A small self-supervised image encoder, trained from scratch.
Model: 9.67M parameters, arch mlp_mixer, norm rmsnorm, activation gelu, patch size [4, 4], layers 10, width 384.
Training: adamw at rate 0.0012, batches of 128.
Data: 97500 training examples, 9.8 epochs.
Rows from block 5 of a small self-supervised image encoder, named by matrix and row number. Rows with one number belong to one neuron. Each number is 500 + 25 x the weight over its row's rms, rounded and kept within 0 to 999. All counts start at 0. Numbers have three digits each.
After each neuron's rows are labels from the 100 images, of 14976, where the neuron reaches its highest value: "patch colour" is the nearest of a few named colours to the mean colour under the peak; "top examples" is what is common among them. Only what is clearly more common there than usual is listed. The data: made-up ball-and-stick molecule models. In brackets: how many of the 100.
# fc1: MLP up (model.blocks.5.mlp.fc1.weight, 1152x384), inputs 43-85
# fc2: MLP down (model.blocks.5.mlp.fc2.weight, 384x1152, transposed), outputs 43-85

fc1.565:465518516510500521511475515484477454469444483553504504542478550501501520483451497462509525477481505491460511482495515502453484518
fc2.565:468515501516511495491481511481473517486513503500531527472503503510474502510544531482413476511511510511489451457507500479482541477
patch colour: orange (40); yellow (26)
top examples: yellow ball (92); space-filling (83)

fc1.179:513476507528492461517526525503450489522508475451470523489477492504499492484480521478513518488474443539485501512475465469502522508
fc2.179:506506517574468502551495507490514472467500500549521491547499523483487501476529515470511488475494504534494506493565459494534485533
patch colour: white (58); pink (42)
top examples: small balls on sticks (91); balls: twelve (31)

fc1.533:475518517526472495542501488459496544472467476459494506503486507522521498474496554524470540492496538480551521508498474489491475535
fc2.533:535489478490464488513489544526506551491487479527466512528493512510502523520461422528521454489493493514545488517486515550476496453
patch colour: grey (77)
top examples: small balls on sticks (76)

fc1.230:452475488511438501494508522519467489471489492517520450454472501479479485491503513496504524478480478476525456472506495477470518479
fc2.230:503484493480503504478509491511526467439525494513500514510508460538491505535548505535474486539532498526530483493540515515483510540
patch colour: yellow (28)
top examples: space-filling (100)

fc1.571:462538490495459502494518497454476499482529449482470448455504490481497483526471453478507510509490514510460483513513478521513491446
fc2.571:502516501538486502481502493491519474454487472510545503538504465524525444510544459520520487486469489480451502483511508540505477517
patch colour: pink (62)
top examples: space-filling (97)

fc1.101:541480485465490494500502547466531518494511496506476457521530467526473495532496553480543502514492479523480443590495478484489520522
fc2.101:485496477517523512509521479501460479514531515484523486497553487508529536487485526480463500515465496476488530505450479467537510466
patch colour: green (48)
top examples: space-filling (100); dark backdrop (100); balls: three (32); balls: four (31)

fc1.108:479518484510468471520443521507484499431464441465458519504481509517501491489449489513549470514551447487472486509479510510471535494
fc2.108:491500511518487490534510514490510493492510499489498485493499502510496506485469539523450503492512506514479487479552479487457530517
patch colour: purple (28)
top examples: space-filling (72)

fc1.319:492501489516527491504493488487509502476451497501497457514495575484460521498472526475455458493524447483487474530451569518517521519
fc2.319:484546498516452467537518473495540508484537492497513499476510484457475534516442514495513504477490484473501487532423514516496509497
patch colour: brown (68)
top examples: small balls on sticks (99); dark backdrop (99)

fc1.70:526522534480481518467486479542540550509495462524512473519507501535524495526513493472512518466537466483458459493456525499463500514
fc2.70:519495504481497544527553537492525512534502496488549472481495456500458504555547520588438498515502518498551475486472451522460513512
patch colour: green (33)
top examples: dark backdrop (100); green ball (81); space-filling (66)

fc1.219:474509476469509515524565496475520491508518467529535469431526484484526504494492551528520512535524493464476483515495496509472504532
fc2.219:495518514561506487534504507483470472486470493497507470473492521466462532482502512462469499511516489529503495503528504457486511498
patch colour: brown (82)
top examples: dark backdrop (90); small balls on sticks (89)

fc1.164:472495534494452488545530478442543545523507493453472464484490512461537495524514506532488514456473464536504508503513517502530517532
fc2.164:501478498524477502489508518530543432520508495513483541499502479500498485458520503498466480487501497516483533507464502487522473545
patch colour: green (80)
top examples: green ball (97); dark backdrop (97); space-filling (96)

fc1.51:528517509482493518507511502519514499528476470509523470493495511488479474502523495475436479506501474529489458442516505486506495509
fc2.51:492520486504516499491499516501494455476453475506504493542514441527502485510513475524460497510540499536507518481527503485514491518
patch colour: white (68)
top examples: small balls on sticks (63); balls: twelve (30)

fc1.29:513507484486478467497539477484446527495472472513489544495496493484478482506506469465521527440490465482512513487506439537481531528
fc2.29:500504488531512495514481545543499477505505493527481480464486490492483497487502529512494484528564480521478513516446512455459525538
patch colour: brown (90)
top examples: dark backdrop (100); small balls on sticks (94)

fc1.716:500505494453465511526520521486489509493489548477507469513503493507486491451523495489490497519524452524516483469491514496469499510
fc2.716:500486526466486484484505467507508468436516508507490502506526495545507473548507513536437501530478487519521491496542512501480500490
patch colour: orange (42); yellow (25)
top examples: space-filling (96); dark backdrop (96); yellow ball (84); balls: three (28)

fc1.759:500493483502500475448500483465489515489473463459479516495459510516499495485448555484472499518511461463509463492412496514520530472
fc2.759:479490484515473500477455483501509511475462490508506488499506504508513489485532494448547488481470494521503500520467482488521468523
patch colour: purple (29)
top examples: dark backdrop (100); space-filling (82)

fc1.414:500510466518529477538561492510483455473533468520539463521476494496496475487517518505564486499475469479480469530488482467538441475
fc2.414:498522541512493494517489469482560525503487514508496500497451517480482488467512480475509510475472498467440476476498531525507491527
patch colour: white (72)
top examples: small balls on sticks (90); balls: three (37)

fc1.379:526539503496479473495537520502476543445437535489480478499461484510505490491501542500494505474546465507495539531468491468492541479
fc2.379:470493478485469482512477487485510494464488474487505484489474537482524512496431497493484488515527495465511481517454500491496511484
patch colour: brown (72)
top examples: dark backdrop (100); small balls on sticks (94)

fc1.677:480499485517496491536512474500540515514524492425473476437509513529503485531466499498494505536485511535468462489529463514485479457
fc2.677:509520525524497491537499518498510477491461478530507520530462497522511475476493494496471485445471501535465510448512509523513461515
patch colour: pink (55)
top examples: space-filling (87)

fc1.579:480469524509475543491536486493481513484477505498526496475466503503446480459471440518496484474514480513496516514543513486502527459
fc2.579:474514508481498525476477473504525495463493512477484515507508538562492510530487484467486481505506505518515477513485503522491506495
patch colour: purple (45); grey (31)
top examples: dark backdrop (100); space-filling (83); purple ball (57); balls: three (26)

fc1.163:494512515472502484487505489478489534492511463508523481509493561522488478536536460485446430471519505478522459510526480520492482504
fc2.163:500519504503504489544504522524495469499533481531478496452495451487499487480508500523496509491467498489477468517442528481506488481
patch colour: pink (41); grey (35)
top examples: small balls on sticks (97); balls: three (26)

fc1.85:516515491432524559491492477500522492551507524495529427496501493484504491514535500488539520500506503505479460528515514482530472496
fc2.85:500475501485512487454529494492500487543536481484505516467484413464476493522535483470487526489527495513519503497515500510522520481
patch colour: green (54)
top examples: space-filling (95); balls: three (46)

fc1.347:489503506477528539483506542477516460527515460491477497480526474535532464469522489519489508521502522499470495493503490514502507538
fc2.347:504488519484512516516494522492500427482479489525511500498508426471514472493526505458501509506514473529506488504519485466542492492
patch colour: purple (37); brown (37)
top examples: space-filling (100); balls: three (49)

fc1.172:482537509423507519477541520452483488476496470501559478506484526510512487488524520544487492522495539528500464516500479515518487522
fc2.172:501504512487527506518510518512535462520508480511481477493493427492490471526489489458488496495506499508528463539523479506545493507
patch colour: green (52)
top examples: space-filling (100); balls: three (43); balls: four (27)

fc1.564:492500529481479492475478547497493498498490474498533500541464520527499525525516508458519478487512534482511492499520539502502474489
fc2.564:519486509483496479502493494496487522450534492516495468486527485516498499496533506553475524505490500535472506504503472494505506506
patch colour: white (50); pink (41)
top examples: space-filling (81)

fc1.44:468471482486480534504521501490491527486521520534515512549493489503509483530488450479500477551545497480508471477437490521493482502
fc2.44:483481492464494522472493509504477467511496496510501549483477430533484530525529497455516511503493514500470482479480512486500543515
patch colour: orange (38); yellow (29)
top examples: dark backdrop (95); yellow ball (90); balls and sticks (64)

fc1.158:528508568506488499468531510544466527506487486521522509479489510548502511557490479513485486472502539522511466487503490549485515534
fc2.158:499510471472480499523488504524507512501447480546445478468474503464509467498515512523495477520532495495520482483455518528498545525
patch colour: brown (41); grey (31)
top examples: dark backdrop (84); space-filling (79); yellow ball (72)

fc1.495:479463514484467515474499521515479475482467496481480513499486508500515496512520474479485538489496473529494481461519495492482508510
fc2.495:493483498469537484497514476505486492454541498531516521527507500510513513519518497564444496522490504537516478499545497498503484482
patch colour: yellow (56); orange (30)
top examples: dark backdrop (100); yellow ball (99); space-filling (85)

fc1.160:524560543467513487471480468452540464508448510484484474536510510507521550488464480489492476527529492493528459493467501493463529492
fc2.160:460523486501499486504489491486465511455481485490496508483504458495492525484468499503507494470495505502488428519491524511487496493
patch colour: blue (28); brown (28)
top examples: space-filling (97); dark backdrop (89)

fc1.589:498553455495491479452479510468478482481529500477547479455538483528480495509499500490480512474520528481518460549495476467498488503
fc2.589:501509505480508502488555464482502494516517483557506479476468469468523529533496495503543476491475495510525474478495507540522457509
patch colour: red (30)
top examples: space-filling (100); dark backdrop (89); balls: four (28); balls: five (25)

fc1.503:488515517494521486486528506519503494497531475475516518443526529485504485485515523487474493524504514456456475494535445510504509476
fc2.503:481479494511540528504524498506517492470457486553500515498499460452466533537500503485472502539508505503527508501479504477501528475
patch colour: orange (42)
top examples: space-filling (97)

fc1.23:525489492482502521467539505490492443481478498522529458462501504492548475511498483472498464498499513483564487514455566468516510470
fc2.23:491496505495484490495490490530485515478528488477450500480513501531510506535528521479498474493504504500514497513501496558499516539
patch colour: purple (68); brown (32)
top examples: purple ball (100); dark backdrop (100)

fc1.427:485541498518511494510501516478507500519536488437481478509511522527556475503524513515472508515492464511487524415542481468487499543
fc2.427:497506518501508505508483536488522439499445460510496493503454529497510467472480517519485499477493487518437515455519515460541463498
patch colour: black (99)
top examples: dark backdrop (100); small balls on sticks (74)

fc1.595:495484529496534530471551520502489510464452468520514505528486510489466490527539486475509499543526471513521481479543508437467500536
fc2.595:502489509467488492509507489506488493484542519502514533529488488531518468532512517553464496515489487533539450503526508510485509491
patch colour: yellow (49); orange (43)
top examples: space-filling (100); dark backdrop (100); yellow ball (91)

fc1.232:479511489471509497541521509460510491481512537531532524576491512511513497484496498508461504526462521485468476496555513516533532486
fc2.232:540484505512482500549496481489504533475474510546512501488497493517470479506572494511458498516508488457510503492501513502489519483
patch colour: pink (44); brown (31)
top examples: small balls on sticks (61)

fc1.117:507559502492550477484488497491487480532529471479512484429517528491518502487471502505486502510504531505505504531462518538477512520
fc2.117:498473499493531495498524461491523476460509528525511491521506481505502477527525500466478493510499503502571491501510497437511490473
patch colour: blue (46)
top examples: space-filling (88); balls: three (31)

fc1.443:463459499472481521496536494455467515497474468489505487485503511511448424486510473485504461441522478513525447485500496498481500521
fc2.443:502522504496505506510497452478509500474512520492515478500495478526508539502483504489529458533480511495480464516486521508500485468
patch colour: white (75)
top examples: space-filling (84)

fc1.524:508489488449527513467507511514507499518510508490470503503477481536504521531505524487494479508537478459505537486491487492481549506
fc2.524:491486508472465487449487517510467474496484498517520507502538458501575474507490491447482487495505500497528503510447504477537511483
patch colour: yellow (29); orange (26)
top examples: space-filling (90); yellow ball (87)

fc1.601:516521499472526516493553485491519524464479504510522489490506526518483511504485549487526469527514526535507499502514546486471489489
fc2.601:520491523465466492492489473491497494490496495511471502504490490519526498472484472487527495462487472507476519479555485520514469483
patch colour: brown (53)
top examples: dark backdrop (93); space-filling (69)

fc1.472:520487469482499481485519522526500510498507489539540493468473472537530495492505534458479509467547481507465484489449541525507506466
fc2.472:489468495485518517502480517517477495460470487514484522544525457481554505498529543504472496539492507504453555487460489468534455519
patch colour: purple (34); grey (33)
top examples: space-filling (70)

fc1.711:501477535476487512493517543529493508473485510506493514519482513517479505504536445492528505556550488552521494444544533503511555488
fc2.711:502490489471525492499519490514485508491546511491504547506519501538513478543503517559451507503502497534524458488545501517475504481
patch colour: yellow (28); grey (27)
top examples: dark backdrop (100); space-filling (62)

fc1.116:490475515511504514482471475471511536477470480522460519465473497538532466487569540514501505523506467470515585481509504476506513498
fc2.116:472464480461473466502498464469481476545514486505477496487496489486488521482444502502467508457478488501509525494488471508466495447
patch colour: yellow (36); orange (29)
top examples: dark backdrop (97); yellow ball (82); space-filling (64)

fc1.578:525507502496507484516489506510517487502535519494487459489499504526514518530510477502461542504487543522507510496502482509477507533
fc2.578:504514460502491458503535436503507514542460467484520483477464485497531498519472515497503476468477501495522501542429471500535470464
patch colour: green (42); grey (32)
top examples: green ball (72)

fc1.712:431515528530494473513540528483486502484507457513503499512535517555534471514509491517525496530514509468514453510467511510509514564
fc2.712:484507530518537524550496512498505477493504516516496497494499466484437482484574563504459493529463506510479472492502487457486504539
patch colour: yellow (30)
top examples: space-filling (100); balls: three (26)

fc1.119:484519525491519495513514514474492519558487497470518462503468511533495503518501460497520523493533515518521476522497499497493535459
fc2.119:480507482502508516487468495499511470423506502519518475517536516496494519486503507460483530544537501540524473501503515494500528500
patch colour: pink (52); grey (35)
top examples: balls: three (37); balls: four (26)

fc1.166:456514514475495486507513513506511505519527511480529511525493494510486491504484522499473462496553491512509459472488479473520520520
fc2.166:533529480499492520480499547501513498502453454464517490534484415482498477508514462490483499487513473551492543458514479496518485510
patch colour: white (53)
top examples: balls: twelve (32)

fc1.464:460490489511471496490526534512529507522470500463516477459513480485508472510496466498477456499527464516501499455514500502485503484
fc2.464:533502534508482540477493563510486516489473502496570475488480469470521488518512504531519505484503510507468495468493482506475486516
patch colour: white (63); pink (36)
top examples: space-filling (74)

fc1.315:507509546455516496499543547481545482495499482518511499470477478460482486483482536521492511518555496457556486517491525512454519471
fc2.315:480492503480495504495504521507456494467463505517503509505547480476550501494485518489489485502462509504500524519453501437537455498
patch colour: green (39)
top examples: dark backdrop (99); space-filling (88); balls: three (25)

fc1.394:517458505498511542475510503509461478491464502508508504519454501511495512506560476490488498514515443524551499474491539460471531469
fc2.394:505488503468520474496519475502488517485536498515502536511520502527525495523533492591450502509495495532520457488538496504482494502
patch colour: yellow (75)
top examples: dark backdrop (100); space-filling (96); yellow ball (94)

fc1.298:510442515461514509461517513509474472482440476497470498516469519516529505486519513495497497502522452542508522428531516503451524478
fc2.298:467503478496541479498528478489496509476557518533522539498488507513502493520507514536466517509492496517496493481489502492476492491
patch colour: yellow (59)
top examples: dark backdrop (100); yellow ball (87); space-filling (84)

fc1.421:471452478460453518476482541491516503475461473472536464449507521481541503514530447510509472487505494517469442496526491506493478475
fc2.421:504488509484466470508510465497465479457518495497473523525518506537523526514536492517502487495508483542506469502523487507520522513
patch colour: white (84)
top examples: space-filling (96)

fc1.266:518470482525524485510533494443483484498538504531492472490496462517521462508559482498492509447495480515516558524514515503545484491
fc2.266:521526505467468491513489523510527530493472498527484489486480498470481504491501509497478514486489493483486473466476501534524487504
patch colour: white (55)
top examples: small balls on sticks (88); balls: three (26)

fc1.131:499513459492465501520457495479479473542527480478496540511513542516483511472503501519455508492490522499521484481524435549546515500
fc2.131:497492515493494532518492556531484482503446501530495522553457523519509483470504533481509475508534499488522534491529483497529555524
patch colour: brown (59)
top examples: dark backdrop (100); branched (84); space-filling (72)

fc1.735:524506462488500485487492454486521487502496420515493505486487505507510491500502480468522491497536455512509486482470501446487490511
fc2.735:485507488512527531504499484496524492570513527485504497524512514489469519486494496486487499511429496486536454502517494513502501529
patch colour: green (42)
top examples: dark backdrop (100); space-filling (81)

fc1.113:475483531458518528520543511505528494493497511528492504474526491539560500552516486514493535519523506520516472455543521505480486484
fc2.113:492517517484481493519493528511505474516480506523528522509501456533492454494532562513479491526481502517483487470519512502507511543
patch colour: orange (44); yellow (32)
top examples: space-filling (99); dark backdrop (90); yellow ball (81); balls: four (29)

fc1.322:522481495468510522512505517513473500501531522499505490499495495495538485523510459477501472516512466513521528479488461429474513487
fc2.322:476508498470449487517504466506479504483545495514507561493489457539497489505498574498505483492471502510482472459486505583490523525
patch colour: orange (29); yellow (28)
top examples: dark backdrop (95); yellow ball (79)

fc1.659:489525454526478514488517503491517441503498507535527466523478474506546482527543465487429485528468497533533481525529482489515478505
fc2.659:488490487486520503469481507481465510511494487459539494506527487513487465497510469423475509513473520530488497478507524523504484463
patch colour: white (66)
top examples: balls and sticks (68)

fc1.11:470548476494534518488489482495473474431504498532492485458507496507507503488482458509498472457483501488518465557486491520534466543
fc2.11:507486504489509504504496541510490497542533497500499483433530456462505531482509499512443489506484519485496507549450516459502490480
patch colour: grey (75)
top examples: small balls on sticks (82); balls: three (26)

fc1.572:485500512512474501506482494518477495458492488466487510503531488508544442515525477489483510489529498552477460435535515530462489482
fc2.572:502526505515493505510496524499531438488451527570485485531457446486475491472481521484486481475502494504502509474497526496539520527
patch colour: white (59)
top examples: space-filling (84)

fc1.541:455490495455518543473525486498500521500494500506534468540524495489495534513542504571517485495503533533496490524490532546507501461
fc2.541:503503501458484506486518489498527480514508468484495488510520512535527471509517501454468488486507490523560502518575477537530492531
patch colour: green (40); brown (29)
top examples: space-filling (99); balls: three (44)

fc1.484:479518514481504489502514509488503501514479495449508495470480458496484476463502480524509504487442521549491478479559452524535497515
fc2.484:516516505485445497520479512498519483515482514544520499549497435485507477489489524494484495479456495533484509470519504512551436510
patch colour: black (92)
top examples: dark backdrop (100); space-filling (79)

fc1.719:506461509499532488516508489514501528471543538441457476535524560521495469481498496518550489526533525493481477531534462516475494515
fc2.719:518483486483530507484515473494494539491499493469480488457482481499488496520504504526497534502542504520550487511543512589455607468
patch colour: green (84)
top examples: green ball (90); space-filling (88)

fc1.195:538523499467477463509514527505506464492515499504518473475494457493524494541491471478515507475519453495492509556479535491474492540
fc2.195:487481500491493505481518523514482462498478508511515467495533461500568544472511490458549495487489507474540488530465493490559441489
patch colour: red (29)
top examples: dark backdrop (98); space-filling (94)

fc1.88:461528520475533501493559517498500512498530472530506450493494537505539512504456455506537541479517477527495476510508509496486494519
fc2.88:500505492515521507468496507509504522505495482520463483476480440464507511525545456508497495479492499516479515526456478530497506552
patch colour: grey (59); pink (40)
top examples: small balls on sticks (94); balls: three (35)

fc1.182:460511529472477500501520515472507509470472500497541492536507486530502516501513515496500495533536462511537445469507525463495504499
fc2.182:506480526474501501511497499517515448447482491529490483536487486545479448508536541544454492553471488539502453490517519517495501535
patch colour: purple (50); orange (28)
top examples: space-filling (100); dark backdrop (97)

fc1.723:465495509540523508531502495539501519506493450438479518493478498476492517486502491484450516490465483560459505502501475500532476482
fc2.723:522513498535486488525519537482487462452462473495552507504515420478504503489501474465484490450486492513447528493498498483523463501
patch colour: white (67); pink (33)
top examples: small balls on sticks (85); balls: eleven (29)

fc1.30:523516512461502497491571510510515471506513524526504504442480500523483480481486461519574522506518435495508438549492528486523485470
fc2.30:490521529487493517499530490511563482468492497561452483476487468461502526519548493506496517493520508496494528514514505500493512542
patch colour: pink (47); grey (45)
top examples: small balls on sticks (98); balls: three (44)

fc1.245:494504487473499488526532487509491466536495466489517482476522510482504472522540478486442515500492565539474478476453477521484535500
fc2.245:474485507505508522517466509497492434504517499518479510501506418478516521525528494422484509524532502493511499514530482490544547518
patch colour: purple (41)
top examples: space-filling (100); balls: three (32); balls: four (28)

fc1.724:473500506499522499496525474508475542494524494544524516487538499494467490488487537513534492522540491516510424514454491529484484492
fc2.724:525511484509493486533488518502546483464449505532480497532492491513460473474532509464476492510527490490491486466522517514516499554
patch colour: black (77)
top examples: dark backdrop (97)

fc1.692:463483488536483498497552477481470513485460451479472553483515486533448504475471518534517463480488465477500487515514483451506466446
fc2.692:536503502505482531489472498497523532553539510481542525516488519494504511495517489492499469508508501512611499537525482486509513487
patch colour: yellow (48)
top examples: space-filling (92); yellow ball (78)

fc1.343:510494470497484511512500488501512480537487474428496519441541524512493493489511478488450484486506485527464460470550455505488534517
fc2.343:510519514536529490507504533512500471469465477530519494500511419492510490489503479470505496491486497530474508461474476485515480534
patch colour: pink (51)
top examples: space-filling (95); branched (85)

fc1.50:478499510507449525480533513492466489520500480478523511498487517517492477477501522478498512505556504517500469542430508480531512449
fc2.50:461491505519522522445492479499530491458466481504503488469500505502477517518481458456507529513471491529486475506434497486524458513
patch colour: pink (48); grey (46)
top examples: space-filling (93)

fc1.244:489542505470505470482461526496463503516450483505484554461466518521464480476535506495482528486497483549501502441501516508499472503
fc2.244:485531482498496507501467496514468488474512498538539520507521505504521513509505491498454493510515510534517488475491536509494529486
patch colour: yellow (38); orange (34)
top examples: yellow ball (99); space-filling (85)

fc1.312:489482506486505530453460514488514494516520483539493487471540520497487490509500444502552509502444470448528472525472485498522512511
fc2.312:511545479488529493510490498488543530526497495476529489517507523482514482520520506555444480502527511527514491469515485484501516504
patch colour: grey (68)
top examples: small balls on sticks (81)

fc1.422:484537506468480518486538493506473487516519476541474506452509457443497518497516505478498526436503478540453445500492521467553464545
fc2.422:498492476483511456453513455485509522503526489455421497464492479471507500469529484502564508484498494533484527490477456538520461515
patch colour: pink (44); grey (34)
top examples: small balls on sticks (97)

fc1.549:545475466541523522491461496492490542497504521539487495529542521478526475518501512527501478510500454514509508529500520471491546513
fc2.549:476520468556515517514486539485479488500473503497508497559505508503477548507475508470472496461467496532520500536516500532493466484
patch colour: green (58)
top examples: dark backdrop (100); green ball (67)

fc1.642:512479497472499503490563524522489516505466503492526470457477495450478479486546514481526521524464474540515480471525496503516472501
fc2.642:503486515511509500503473539500484438508500512480478505536502405471505479485496476395519493485465503536468508484510507443547426489
patch colour: black (100)
top examples: dark backdrop (100); branched (85); space-filling (81)

fc1.555:443520461502496443507497477535482495487511463481475496462488478511528510476490470497519504521510508493473520498520473532514487508
fc2.555:523475505499488483507503508506541479484470482505468478495473450452490501472499477533507485458535506519542536470527483507498479500
patch colour: green (55)
top examples: space-filling (79); green ball (72)